Rows from block 7 of the image encoder of a small contrastive image-text model, named by matrix and row number. Rows with one number within an expert belong to one neuron, the router's apart. Each number is 128 + 32 x the weight over its row's rms, rounded and kept within 0 to 255. All counts start at 0. Numbers have three digits each.
Before each expert's rows are labels from the 100 images, of 14848, where the router gives the expert most weight on average: "responds to" is what is common among them. Only what is clearly more common there than usual is listed. The data: flat shapes of many kinds, plain or patterned, on busy backdrops.
# router: slot weights (encoder.blocks.7.mlp.router.weight, 8x192, trained with AdamW), inputs 96-191
# up: expert up (encoder.blocks.7.mlp.up, 4x192x192), inputs 96-191
# down: expert down (encoder.blocks.7.mlp.down, 4x192x192, transposed), outputs 96-191

# expert 2
responds to: pink shape; green shape; gear; cross
router.4:098129131060100153102147142089077102134130128093088127117198157089154140149146098155154166080157094167174193208118143116127137144120140136117133198112118138152170162151159129090128128174146102062124117141174171119165081127080161111129077103156126142144163168098100076078112134169116147114
router.5:196159113157146151131148077069085108177139131127147091173116139133169171152125151096153129105194190150133082156137155094122114167138080154125158114119126083123066146144112126077145112112166155119122109066191128056156123128120135121150120070094092167167181143139166130074096147115161147127
up.0:226135127145163156152164096140158126149193199084140161116108099157113079113157178138138147124058080131154108158077114137113073111105100149141119054153144127101131068155159162157142125089130205109106148076076166090126114150104122103150171084224155154162132192116125077146178068159153168104
down.0:069087047182178156115130160118147087106100180137148114174090091092133106130128195112090140112161169092153186148139101129109113105162111131103202128100100127118099128182169093200170116150122135133149126117138124138114147139092065124061133144142101128108128110137119146075022151168166113136
up.1:105109127094130140151151043130136123147144155113142121156147156059143120122101158111099123081086108066099171087096158206157114096148081123077113123137101135157151177107124094139151101113099144162098119126093038131136181140153132176127065187073128152131139061096158064143071144160134131083
down.1:153078148094139166136058160151090140103094124178114089072114150121107113093195097108123122101140156124161099108082148109126111163118138110118137128135135127087094107099104122119145200092092058134153128138179122086121172158064085114148153111154170126175154139126150130114100164124083157137
up.2:118170123115108124170061135197129139177108133155113109137141184121137166097089089169120071111185123163083169042105159171130076119075086101127110080170104116156114117114132161112143145133104076158135161074084125163148127105097170114119112148159143085106106150149151121104110125142159189134
down.2:137121119135181193155119145182141132108079084143154120104154149073139097135126133179140111158108104118114104129148112098134121160180110150159131124135068099120142185144187161121167174099092159121123172143144148162152085089122135157056120141103066140086157116105141132158087118128171065140
up.3:066071134118130110113100055162118161124149151139124121110143097144093055134090115102124107087123139178139098102052167140177137139103153138129103155122154121114187174157097157131082192091104124095103153132133120066054086106138177139114132113138100107154154157136076123119152140086145182138
down.3:105137105103119083157149121074088178160112127184135079143138187125152155139146074123152153209096082101108168132147110072140090142144126128141162114057076107142103151144132156107225128152146137186135112186068137154122104134084099124143100165125100138119142064147150157125085119184106127103
up.4:120154086146142124153066139139155211096112108170149173099128083142139170156177166083110138191230124115143083155100050151141083136107133143130160026144108107168126166115138137096117138105078127120108122076154121123064179156130164082163081139152117095130165164128122113095150084141150088163
down.4:083095124106083166122130180178082143103145146135070169171161112165079104106058115159160161156082147099106111101061061138176119139134154147113110124109122205060097133109146140095090145142105126185110142118102175124158137155092157107079151149178111171091163094077136181087153103163163205136
up.5:117135175123084207162168135087148138131136146143194146159143115118112167111136119116073154158121114141167086091141168176105116128157132139154150193069158139095169128181160098118173117151128116162134148110204108135083044134167114084056124108172056155074140103155164101112113146175128159113
down.5:138139162148166098154121112125104113112136122155139173111048136121070149133177191125084114134109188130115065075115139148120124075113127094102145116161191176173118115073137134097097168134154158097120132153123104125143135166140156132116148159075146149137194145116109139081120133077116179141
up.6:140160127185102059172137086143123161174148127157134076127127106040104157125101174096131132121055125143186219084126115118109108126103112101104136138095163133109139192126151106122141083164052118209085154174143171150168097131069153187129139102125153151060081106163202105105096126117119131123
down.6:072031036098115146095141180106172140095131126128128146178096120117094134172151077104092177126151076152161130185133133150121154172140129180175135061158122179114083132110140161175094193106115099114145175145114189144161149076134135122100126146168092064123164121116090121128159149123148124057
up.7:081134155133112116077172118115077136111152114104090106123115174190146073051111147114106163185070053151145178097127083168116120120121098119129122145163113152076209152140169124141057172140130102128111090130116131086142116163110120092141140158094120119159131133155160125089190145080179147130
down.7:169151137138107127143180110131126141151141186101092108193140120121099162088113150081117119153102191125100072120086115154120155113074110080146104127151133147100177062118126136116154099105148161127152181088099150091119136143163064115156107092141127123080127153048158108142112136110123138128
up.8:114082146165125150156093116166149110139097114106084135090200186067134164139130167099091108155144140078139152184136112163044095149105096069123128159097104099120063165139112060169126110056109141111139118118120091138135127172159129155054141156146094119093095103132103063162154116069136167103
down.8:150167141102148136106117164150126151071212154161124192151132128174062079111093124186122114138146150112149132156145126135094148151063116131110174093183156131109198116145147138140107165114108157128133143065097081125081094132104123154082113160093058090120131070163184156118173107109148189127
up.9:135091118107142107092121088111186141116053170118094073040167104135114115172118070127135158121065140137094200103142138131110119104130119154126164184137134184118123141119150110101001128074133086169139126167147158125162186114126140146096114091145141152164111068134137143083161146122121139130
down.9:189121122147198127089159180148165108102119099135112167124130150081097177108185172062151096108143145136080132124068099178100109106113094118139160127106096174136131115147088066149198130136169105183115096122095122169150138111084137113109128130127172148124128052120158177081136040165106144188
up.10:102202175119140113108126149173082112195156112127172096129155122167126117157187121120099116106063153126143068087117121143112140078130141105066110171091194177133190180124144122155158142156120065131129132115139123155158142169081130145120110145166113148180057126114084156131129147096141102093
down.10:126103067148108147157145169098169164111082136102142087130113114118097114099107132143081162103148101115061178115148148128143124144164135111107184073060121070151127036094073153158108092104128140099125171191121140146139118135140088153186099106131125156155158101122123148182117119150139097141
up.11:127165114138102159121094158080126129111076174095100119078120179128144159082150166140120113150147164176153116106149087117155059144154145061149144137158140162133131135129115141125121065093153109141142153097132119121029047111079094143093168165113102053125090137185047142133155139115140157154
down.11:094076165141124106149153119096180105096113089119116174150148119068059138185083103109132157111137113156183128097082161137099144112082102104144101180129126059117165135122135153168145165114092120161092113157170135143089103159216121162152128091101125121050146175151123181148147151122123151073
up.12:128140112124104190175101163156099125104114160175078117135101129183133126112111204165145156209147109108108142117164172099077100132148111091109130173109135110100121116145172110115190119148136097085096103133126126137155121118141068186105154056100137092124097111140091136140070120130121115075
down.12:094110116080118130086096134109137165110131150149093160073168131101120110187130059131084125123112158165181128113163165143138139106153151218077175109105125145176143146128187192112075163118133124139106130131098094083155142154099133129127178101085125153186133143160126065163164102114093168090
up.13:111201167157114146126080141139110094120166084113149175109144101103128119168166136153152117085117119120101063134114138107129138115162142136161103157126173134134107143130108098099169148081119155104109176156103127121087135189048140106136153200149057112124116138122129178179184174124150133078
down.13:129148122157116128136167167123132101167146120088166162151126213111077092046142188160130094128110113114138162054200153102177092116129099128136115114147147137115158114123126119127168149137075146131098074163130109151180096148126103124122185099052116167149154163099083116026150133146113110143
up.14:050126139115101125162092101171102176157143137113126120088113086137164157094144108130128101142095108113091123101138160170163113199151161132186184098105161111163111151131135110075090095164123100141163062072215116135127122210089140146108156130146065066106089181139122182130136134176202102104
down.14:087157100121107126166082139086153090070093111176076114126093091132130079157118158130143119082111158093113187105107066122113132089117161115131150117111148124104128153088067146135179126099124085110164106166065100111149167094163141097101150090159125146163140168132165054063134145111101092081
up.15:114126140130176138093101105150117116072105159090122132136148058161109133128156133124087119141111091142129135134127120142193083132157138179131082151078119184092135106127101137117158074127096103103188109134074189084116136130142116202128176075121184119098105138203129139144114103135066129116
down.15:108109163095133095152120096195168104111126117083163080178105057106143105171162153139062135103175129166117120113087164113112058123092129071091167116143098084127124124147163172168141125110084098116124127095122106118065117199060096089130095107141157151121124122098155132125154145193121137145

# expert 0
responds to: count: one; triangle; largest shape: triangle
router.0:154144177165113104125118126110147101097104121180171153148159111142112120156140124084152126154177056079077099104113094140139154136137153108153091187104116122133178139118157137117141164137133087135104112089155071184090140109183152078113189155112131136111084068138162136187107149159125067151
router.1:128165165149139152151139159150154155111189101155130098163094185137109156061102180144139085116151172098146109106167123152103135120104126123069152111136155123062106089124121141089112125046093097057181192073074102120120103177159105176075148076079126134150106194107096095122163113140139105116
up.0:124089153110070069110134147137144173113141072116101173110118117122189237102115206129126147138146093125174127095104121146131087105164159109155136060143053080088136151139141142057178169123101102142117110185109159083103087108046111141142156106111124098125074182127153152155182130155110116093
down.0:064115108089139161138124144169100104134112182135102093104128139103105128142130169100125065115101179126098139129141089130146197126121161190145048055129135154106115120124072182146133102056143212126141194100145100100099175184125165082122149089160139142158178094108118096137069108133147096091
up.1:131131136161106159165114129143163102106100146156143066124121135083151194130063172150160122149141149216105159035136146149135094092138102087158159138147102139096103096109139140103147060151152131115117209166132100150070178101127052083112123088152099067136135135155146130190088185106133114158
down.1:116109131163106143088139116083149133126151078111117109166186100174156099146092122110167097111154079094171108127164118113210147114079143095109165127087148143093106152165103100183101104098121149117148149095085119156095134123087136095138143152098192136121201131123105134101237073086152159113
up.2:166056160135113059145115171135174098116105147184164134126158094121096188095117113086137122094138132101161139075132131119133195025115148132180133198111062092085125134088171092217117090168132106145152151154160115168111098118144125090104099153137087152126158121129112161145152169097086103143
down.2:108117107109162089181131138148130113101169115078083179055121156091139109110117150167059130053124090128147158117110030136070137126156123134115137109127160117149154138076126133138164113083144123118112132087084118140132159099123085074159152115145088163167166193119146126068176087152113112127
up.3:146148131166116152149114073114091158128102153198130140160095134149219129186179176053128099184086089139105074129116143119097096156165100102205127193090117122142102102170122189152155129104105128144130151093167150172146143166143154107084073142138092101126115178111152148132100140166093188112
down.3:169118161177100172133179160156086134133132153120134160154108131144150134171125126134122175131203094141140074158077122109156116161128161078154164239100088094081097095156085128189154119135133112129153155113147160187125112138126139161081143134133136100164176089115146059172146163135119135120
up.4:084143140137179091069129116067157168158162114087103177150109127159107115099164125129139150183132164087141153094159132156116103139135126122161110148098109172156112081132126169125154120135044114182156149140218095123127113125131187173065138138183113139125160087192169118112118154118184181171
down.4:150128221099145076116128155143106144099098123136162138105100129080097130123095149122173133128101169143141151106147133168147118152173166120121157130136140076103116139117181144146110138140180123147072113115102119065084172177151114094087058100129115145133123178102145131111147189156093128100
up.5:125062212101151112109173118083156085124064169113158137128151155123165142131191117166143107087143105150126122169098187169144116151169118097086106047186174126084089060148163148124109118102153103152116180137149106148097052133102140112127130113107119116136135144148193083141158139085187160137
down.5:129205174154204122170152108146129047126153122135152111189107087125147202125124112194107120127115127099125119194098125128126126170097184139175139151089114162178115204142140118131096123172132178130162073111147161141148152151128159100153153121155178133068122173063131146124092057128052149076
up.6:162154112163155158106181130139151164089118116175085125122136171085074135095142136176118081120149152105135157121138139077152031089065179092137177128193168099080155141088132141141068104096069147101166086101142124107088133119152167150187118130071098109121170102192132137140086148098165148172
down.6:111082132107079093132098135112142114148159136086154128180200108166152137075177076125107138063145124099164200167092103170071091155141105127117127134116150107099124128195176120081155138146141071127081191138115198154129129118145099163134202086111200125129147133086104140075153107134115123133
up.7:163140200105088080140122127112120163132110121200078093119158111137149164142067131107159161122108115137144113080105133170149074076109084087176138119105156085097058170154135108124106101110103105119143163121172107106105145159183140109175140142183091129111131100138099141158115155145113111099
down.7:120105135152107134108128157124125121070150132177135161112144150124148184132105128134164094120143117104113107111206186144188091079134113070102126066125068190087117139132099129101123109144059131098135098125049141120117096162045106127129101127115128096083167133082213173143149128128163182149
up.8:099107088095130169146090200106086076205148153165099136090134113178159188138151104122125160105105094115138189217146158158129164150123103163112077140046107102133147131138152079077172145192142110067131114133166132123163155139118207099147099160202113059121160147117081096149102118191125128148
down.8:093141094114103205123091128100139104160153155141171129060168073119143158129105129155113152097129101170174202119112148130095192161099116135187124178087085153160139176126147119148127142177172108128111191134165137149174158144105101078111136159169122091171101135101090165137150078158193183096
up.9:137141101148160167173113075144113131124157127126077150154052173137115136105156177105071088136139140136121107093138105160151087046160159073124174147137105085140107114094139138060143159143166119106135161144104142084114135090160077155154086087137101114121209123096160101070176137135084168131
down.9:104150091128080111176077136139133165133139129179136179102207124115116102116170114072201139146141077155088148163099197091159156114103125133177060092124134133143138112117122174128154152089078182110135132121167115125090077165137129128158169138077069155149138071178104128128111164108195172178
up.10:109119073145141154167112138124083053162102125107156099099110135134146140141161120141123145113063196071129152122133144115156147093128127148106077110118163146183197130099170173169136117137156131147060057129110161097164085155120112159121139138148164123171098123110173081094124161107109142129
down.10:152091131119087082148102087171169091143150070082154141119165146138167102195026119121123123130176135158118152145085062090077110141139113132092119123108131091096133155060105080120146135130171104128095155189152122118091119074102118105180138130120093129122169098048112140098190155115141148115
up.11:135142082163132118095085095071133163103145141080161086102132159105120132078114082110127181113123136132137154174099144151055131184174099143133089161136130164099116175109103160132160158111102133193127135163126167111082090127133077126076161086093161100094092173183156110102154156149082145142
down.11:121089163122138125113191105215086091166137136113135149121123127131095138131154117115134110169157121163137100164152115094176131154111164174104194098089028077128158088137133078106083177116160124084161111117147162096108141137105126119133098149173133167174111055022112102144077184109171133114
up.12:123158146088178099130105101085110109112109125127114100127151138138143127102098151142130089142106123145144153112103150166125096142144132119149138155152162163161126119129136109158108145095111159169158129127088076082071157114110149171153198175154114104107094110131137096140112110113194075081
down.12:079124085148135182159089103132183184120092196151174147108068147123100143152094124126105103086156088062155146124114123141099094166123132127147139106131165074140076132123099136136198076112140128106141120126128176116154090113129097174143185074156102114114139172135090099140118160068115107116
up.13:172122113154140150078103108083123142077122155077152117040093076144132108085124115152124137116194140145157076052162152135150129096139131110119130125128189113169102145153107138111113138148145133127126149166092069116122137165101065106103112165149191163119160052098149158131143090128095148135
down.13:164170182119075151167148147126064201127091090123123155183122165138108130119127093119134108156092085066144147168082121096094051146154121104122147107126087129136149089126134131114074088056118094142123083050177142103112105174161139134151139050077120114125048153155078117170064129111146135093
up.14:104128108146106102160088145059094106158148103196153097126161190110066164135173071112125153155139086108169089151169068063102116119138136143076130138106117106133120195131141147139093097127106100105161133148130117145120106115117154104137150129091102089159078151165129178127111131109115143083
down.14:137078099178148130061142167136159100170115094137134172068141084033133140120045122128126147113158114096104152107142108159100145192140147161158121137144164099166120086091140111120140132188118132131108147070097145098176160159163157116074133137217179116136191110152121136135116089134078107081
up.15:149175089131131090063103104126172147095113141150137106173121061135124109133101078123088130132086141147020134095170151129141123126137135103071141145149125145155083102057101096058120086124102156191139118051138148187101133093110099117047171144103161153067181127156170123102175165102126176145
down.15:181098138090142111157169125067130164163117159161122135142176074142080165126139129116149151107110125174134128149116149166133147146159164167113177162055164150150140106104150091069155133173176147118105101111117125099141145124133120122144063091123090115171105064022094148071123117160101094139

# expert 1
responds to: star; largest shape: star; count: one
router.2:174137145150126097081152089122123156095165138121090102129112108152096157106186118142142132173098091149139080108086131128144124115123128085131106180054090160082155156116107046131161171113107112115134171099142124175080146130117108115158141051091154116145090057119182115165172154132160180143
router.3:141120182045086109169166131124150090169122159132178130201178179080139140192119169098170103142178101069125124146160075223107159164152165164151148117147150145134092085074108170123109120074103118158162130142113102115165111109164127125018172126117130123119139170106121123141187125140130091159
up.0:136157125115118146105159123121123144150109158142116082172128103102131162099184133178171143175123067116108121097086145156153168160127160141019102114077122126076193160127133144151099134116091074107097130144124127113160111190125175124155127155109107063048126142128167136103035133122118142093
down.0:079151101102119132139120138116115146182103096124096103120159186107145137124082216125135115140120149129156147159164122164133049104126144096189173141114127152116094138154091151146120038105101116197120117142116140134203107092142119133084120134168106099150098134091093115095085123119138132201
up.1:103083080151145157061141121110133130126094103128122170064148156134114115116129147154154163102130140201114114150127186188174079153122132119113087122098163167131188129125121117133154157116147138048203098147141112062135175122156132133123139083175137060114188110174108111155141067120079138125
down.1:093168131129109089148127150171162105071132091119115127075093099108114137056121113171126076183133121079137126144161116100130136094144118192086131141134101105136147162109210108198124176150130154146137099111124117137153119181151104196171054158089175112186180121133143137121109117124128159086
up.2:106169121043139137139069132103116069116123163088161129130144095081156145082140174151129125144108128177096188100094171064143128135155112162148083126113076081165118138118116142128124091182166114187176140154144141152134122104074120139135139120167068121140138167104145144091120149152150095117
down.2:120138189127123087157141128124144143122130145092168055117175159061014121133148101101181180145097197095093166141125099088126137156139070148175162131123129188083148120047151139132144108125096143138164125122086151111146104111157117126092143161134161139119173167188126109092108114104129180132
up.3:078175094163128104136127166102107168142116133155155123051138123135138128099202133116148152097133155132143148094118074061117165101190120083177095097133116171125113122114139099171113102105160214124180143126119161130117093197106156118152099114176090133127137161125147096158118133068104090083
down.3:093106081089165145128090124152095145094146107064154165173149143095149090141165140111081150108162134084106113142122122162106136146140183157188107184084097103102071128079147151143107172158150094118091134185074118125121058083089139111069119110117105123111089125099096107149164060109158124200
up.4:154109162065140094075122098169174148061115140145136122120125089137095133122109156120150126204123126112122115123125139144143095140184131163086152164048094154100172120154072117128120099106060165142178087043096102130102153164094153101104107133118130130191177124102147152153131080120131166177
down.4:141111143134080107183132085079142143080109145109138134164136138139153121126164146098178159141137111159122125073101076121134152132120140152172204085175104160108093146121177126126183156120129099135124125098114106202142086098167145167207157165132104129078100101147171165161120203156110131184
up.5:103093118133155130077154100186113069158145166143148112099195128058090116149136163128147179129133129140148085083089172165150139099136143084135178153076089133203170126142084102178154113090125128097111154083192136090120084118152100142114160139063123176113173126150114142112128145189132137142
down.5:092197130155194048112186103043170158137149231086144140126077070147115111133103128062114096122096075117135156103144095130150181108137132126170110076038100122103117075087136121127090141152141141145133167133117155155135133118080116119172127136156127157098106163121138138114163112136155085102
up.6:119138104108091122126142105112133139137156147097106095175065081171155166177167118099214134127127156119172121115075093133152171148180135185173100097142124168130169137137148168093112123122095125165129104165160154137133132129183094147106192126145110087073081137130101143132116105107167103106
down.6:160051196176110136115120107137152165073109077094125092067100100149117118143145134141135185102133175115181114110163113180077113112163151170129089163123106110145126149114097126154148079169154101141145146136104089142138097122128164175137158055164168126150154128104174091139148139133124140115
up.7:155132148085100112122153137144097106107141120128111187117141140132072100154101084138132139149125152118164132162136136079110151073131052058157036080164145169145066114125142094150132095128119168110115118087167127134077136111162090116182138099148160142122153125177114117198101129143148140135
down.7:149081086155128111115177143084096204143161102156079109146138087095242130134112089170079096124157106213120098167099116164102156134129135130134182090147166068075140100127116174145146102195174167122105131177149135166166143152143126136120099181186089147076132153084114125138160141153072107107
up.8:079139131121147155086122185095095114094100196173125113060152097101092204173109092099144128168155106178149121142140123122122133172092181125094122073087111164177153206120162157102148095126107154115116058116105087120116160139079167081115116182119148128099097114135130156169111124139167135110
down.8:182165092144159144111128118086130153117169096090165124122137156147112139147165144182126094182126165095120095158119135154165159130123189096102086142193067071181199167133131158135115080154106122101123215070110148102178183158163129098193148101121113116100096125149105090121122171135088134094
up.9:136158071147122127147111162086134132186136149210048148111148104146080139078083107068165110168136093135123158162121115127122131117159125099143101162102133077128149138065168182094128134095142163114112216097099162147118144087131141062147189120113137070158085108156167105079102090110120174092
down.9:100092167140074095105122045103138097141147157149102087133131128128057153096094074138103142111118150137124149114104096099109159102135099092123171196135127147130101132173051114151125166185156111117119104160078125112102102202154135140110104148154126167174132173075080102122094093132137087171
up.10:128145102163152088138048167116106073070135159114073139097103116086067132173122129126092147163139089140142089123171117121146096104140157127130097089066170149126098126105120124097129152206118176140123108086125126185090145128198160166108084091130126130124122072136113238155125116132123105056
down.10:150080154098144112130167131038149123104112123116163076153166122100135093151163144186184141141118122111092114157108114083161135129125107154155080124178145047066156122165122116202129092139131099169165137117134154144150086073068119122121113122178156187171142145165104121135115095110163103127
up.11:143108135133112145066096119143104128095093086154101136168179140143128103127139133137105076141111112159109126060165094134151137187118133093139125132168068101092172128170206073078110078108103132141141104119137136138122131110105141086107155066142133135140179136141166179186143161103104149120
down.11:134126145131115092084085143095150139151144094095172091142117142172136124101124110070171142146165203112124147088129128172107114146125133132160065092127074096069160079143159077143076087119169180168055145122073147102148147065120169152133170145087116152134187097153136133118101152133164144149
up.12:153102157126134168095139107131157111150100138155125127085187161095102078107117121119123128118183118133129175126099101205181087094131133128129169117135132089136192130113096100118165178143104094095121160144120156091164107068067152115114137124095131068177113110118142140100097129073067161157
down.12:138139118152120163185155127146113148157119098157170082173114120111064157055093133156092111106145139098149144128148093124135121126171141181154114117191090186165136160163133147141151146157135139189156086121038193078090163122077106093155144187093107179105087097147111111133092089119137108128
up.13:168157143123143166189151085107083093124115109125180173175104144199070120162123173164157189076107124085090075100139128112095191077078091106076061157089122133142142176102123132139141165154187066139141119171142083157096111137108154107131161105118148160074120101120148102154097123121151152100
down.13:121062134168132084162090117112199163195108145194114124150129099074153101073116074117134088197183121129097126103125145147157164102173123142119118073130149081128121110135150101119128157130141164089126118113104129140131134123144100088100119123163059149098124142152071109067172115108137081098
up.14:166113177087113123174146097136157198166170093134088169074121149121119114127116099177196122129171137097142146099135117101095106095131176208106085145145115071144172056104095120133106125132097148129099132138126135140131117116139140074121171143130182098161067101133168142115098100167125158176
down.14:184127138082075105192142125124138150108121150161105162113129135175124137118113128159153159100093080106132127140105110099042119062134122113176158117144109145079105086142096165128092168119135070100171149182115122158100109096156148132115098165127124170074221161084114120114136102111101147127
up.15:066157100157089167159135043123124070120183061117146106119124093109201143138151092103153130161057130191128169125144087122123099116120115163102110138112102117147104094066102130111097148116114133114106100175097159081058091114200045123106127078179118142101114128107147182120170138155087158111
down.15:127118180156152077176153120115146140126160147130147141086163125138190118120107081211130155106134096116187143140088136202095105097123075156157119167063083091098167069109175161107091115156206094168195148139172111131190101150134171160127102111153177114100134129168191156176172133147129130136

# expert 3
responds to: black shape; count: five; grey shape; brown shape
router.6:157135164126105120105141125083056171131179134086077145197122173164100126215143150125154108099191096126162091155137108079142142112163122109118095124118097093128180141131114129099108135121126132111158149080171081129123107106111193175148077116109099153173138158061101106109081110174131113133
router.7:124127163115114083179148106102123160169134121077118078131123134152101194098103084158187186120143087077128112121129067145093126099127127120116122124154122094118167119087117166083157153110101060041152138197147154093162076135151112176156145084115141173126177099096198083148154134127176127155
up.0:130154077130154160127173095175116159170130140131075135144138060177090108156130123110074152167068129103119147119158077171098113122103170102153145083150137168179136208171144170203132103153132161171145155057174129147165095080107138152136172175112114093132092108153114089198140116106078139102
down.0:177138093126111110136077086125178082127128141141094169175088160068100116083111124147173117195139097106099083066115142158117147139144147169140210119084090096142141119098148136139062118103126114106113111076077110107152155145153114123160155122136137110178076159105170171145093129159128140108
up.1:103143130125213175079085105145174122153111175119100103091153137130093167102103165110121183209163147125110104088109170058185112129101113099096163165090145172137137180111177155114091138130166114137166107111119109171140192169089106075154091093155111156144095071122118055182100107108080110125
down.1:177105132123041157108100176144091142070090078151115116132109178116197074141092103114159085054115087143103074125133148151164136101146187114089129118154153104162175114101070158131088116158098077123131189161137169151142089191159126063077123140121135093085122104175087181151140113095137114089
up.2:156132085127134126189135128084161125118162123121121133094095152139134086154102122135132112138134083136199111119153148136141112194136133165111074175089163140100059115122120110153101132092137189111094128091133110145125102101135137146051150065136128188162114172067057074176140118148118141093
down.2:124117142162120171170169104061125152092194160152116156173099066093134172182155138142135176114108192153168203117113164117105135121118057124093148148125079089143150088166141160170154118163127083083123095166120147079135129212116094107107133168151122142108084128105127085171117114147110146087
up.3:103153089161108156111108150094126155099112156131106083125129122137084123117131124174149063123125119061117147129085137125153093160074151103104116119101156218107057148080122156123086117150160125143170168156105112088126191135115072151092180136140091137150135108112106153166084081118090160133
down.3:154097177144122119128128116142068165147157141108090124157148173094116132165107139204171155138068109173129171127124083139109174115107087137150196139140086145135101132177139163167142165180130132114102126173149063115093105090168111184141150134152096142146111117119171116120159186071116145100
up.4:164131105075140043109110116102141085142091135049105123171168149138136142181138119113105179144168100108076097092096114145138131130126153122040146115120147059135092161143111076163168189146130044150125096107131183114102170124121113087086167197135175145032114122137155124171139147151076125112
down.4:117135139122182177147166154134194174134075139114109174079084132078116149142103165124121107167111087114185170181163106131110119125104148114134116119128154104110082106128145160175128118157142116130208138202080088159104163104126049101134096153144123115165150178121141150070121172118188101075
up.5:133109132129215120116146172143165171129103137078132153154148123140159077193095171076164132117072172071113116117117127175099108083098089118173106095130134127066105120128186079137149092148111054137095157117075151101105104155128111091154211154047083050144133135149195059145179146083107128115
down.5:080136162144140068106135145099110187078071122100118155114156167168116149069139145122175102166116136114152179105089122148127121106138131097107150138102182096146174139100134101122141094178105182123116214181102159158105163110135160149142170123160126141136078125119122093107167048146160060113
up.6:144120152188111126113155207128136129171171129137082139139089163148164136121145135090111144183042180178120149141208173126160118109063080110093187076106130163066128141123165166163075155132154129133131108166113096133125079108115162134108091102179105143167105115142102076118106159141136165087
down.6:121112143111167096233127146138171190130110173122163138081114107126113156077112142115124107155119161098125082116031131148146115141150142144162104092113155135176151136085090079149101085123188116134104154100049175143148185188175125150101132162163105146113125122134131130137148118072146120110
up.7:136140113156067135125140151146137148118155123172087120173101156185140131186099129166079190134122178113125095136141121130099081118153178129101095191045095146112101136098154087113167178132108110174157172152136088138070207106134151154118115141108120167093145102104150083151141104166125122076
down.7:135161154096138146110194116124125100103119111091121119104120170079100116109143123148088100109112142118155175138100155095084144137150137168101108098127125119165205163146167111119132103088070117117079170085070161111139118162091106109176088116147148146182172144153080184090080139145140181151
up.8:140129070169088144102090131093175157189132097151136090104167107103130079073131098137126131153099096082105125104139123160095137102170135103139179132147146125086120141169153065135141142108120193145115117110131105104130195120111113187147069112107089109109088162140158189091169149126155125101
down.8:176163100181091079171146154064177105133173210103115147100130149123095117124110122139132160168087161084108129114140123078133079096142147145128126148147152168103129151109162175129080129175095158117173163173178109141051163105148142103111139116114145131084124125092142122109097071115124084108
up.9:071154183161133145190197128159065073152152127139137170112090084104106102130136188082122152148119074101117157117074128141083069103164191142122138107162164152111121140097122082120107127124159121137107183181123107062123107125198132069143143152154089159175136198115146161091142137113175134121
down.9:133107101127091089089087086105099163131136139180147141132107159149141115103153130153132067093104046047144128128134125121117175148120173106114132127104069094112112077168122151165160196108110140117116071132147134147099128108145133146161102135160127120126194123132135179094179094120120095148
up.10:148163101108174104079112148083101083147121162164166131133121130091137129134155096075110092128184099144156164136182068167099113080111120083052073139131123143139189049194150123132095149101062130127097118122205133101095089173135119070076128094085123061103127126118126147148148131104130175114
down.10:098083086062115132121122135127122165101093161162117129144094074165177169112126072207163147184151186145096127144113124146179105166133068114173127117157150104094085136104131097143169127136199133149097110159110121085174114119108113101123112134101146100074124132144205150160126145091056120142
up.11:119168118138098128121091139145208152132114094111119125115122135124089171084082193121107124162133085138193107115090145087208091147174128148091068124102061151138124073027135125116204144139136165105062111141126079164095135143136106121137137189133104162133155141109104123097144127158170119125
down.11:145104064094132150114062125129105102143079090049137163111207132101166088180101119102155179102117146169083168188152125141153161114111161133075131131088154124159163168172116105196110141154162140131151128113132166116114080139107106147111132131146133124136112145148080131108118064093139139133
up.12:113151121041168179101146138130102092126117124113110160096124091143097091050154161133124194098137192163184175112140095055108129066141140151150131165115112132152126137018132140127142081119084165147136089108148113116084117134102142093113137108116107124099121130130172105120111135116147047197
down.12:100135160091144148097065102116140127136091140176073162152116126124130194112171151155166150139116183153123195155166112094089125132116116097151127128160170128098156192156172137177100139148096117207155129089116154168172135146140172150188120156148116066117135080147133145114099110138156110101
up.13:160101133131096103129092142106076092135120143138126130098099172112081176122170073110180136145153174170089147156158171100132147101099135120104098151139101111106138134071143037193171118120129135174084141133114154084144155140122135128109127088165149110090094186112141173198143098136171127138
down.13:091099134118118092121144141106130094105160113133209169100116080126071139105151094165158091149092155146125202170133123160143143148086150168114145142164102128106124168095169139121159171151094170120084137159183133112177107147152126129118168110141156117097105052142095161126125137150123097152
up.14:082117102130053114137093160130122141128101051136136121177161119115089130129108110139096114100128098143164123122160118110127151076150142147070125107175096121121167115120114177152106125194114134138167138196153128178133109145173137112101120122124128130141174123174108130135103075106072137134
down.14:141135083132173076206122064134080129116171142152121173102156124080167139161145152138176120164130148165105093176118122126089118123123127071145155181123088122118149135159099143065124118142126129101139099136127117132114150079120142153146146168164167151087132151095184082091165181145132080131
up.15:113063129127153092100134119104109115091090113140024086151125100184170116135171120133130134144105120103098123123129160158141121195151146137103106105145146144138180146114166072125093116149131124157130139094130166141083163117138130088143111182103129117164142154094093077105126166183169128123
down.15:128130132064107110070138128129165067125079096110127124163108093120074089136130108108118155081145081210176141102110123104096122088142156086108088103174196076084135109155204128106127146113100135082073115107130085122140113132140121118151107092182115090172156103021116187173140118114118164142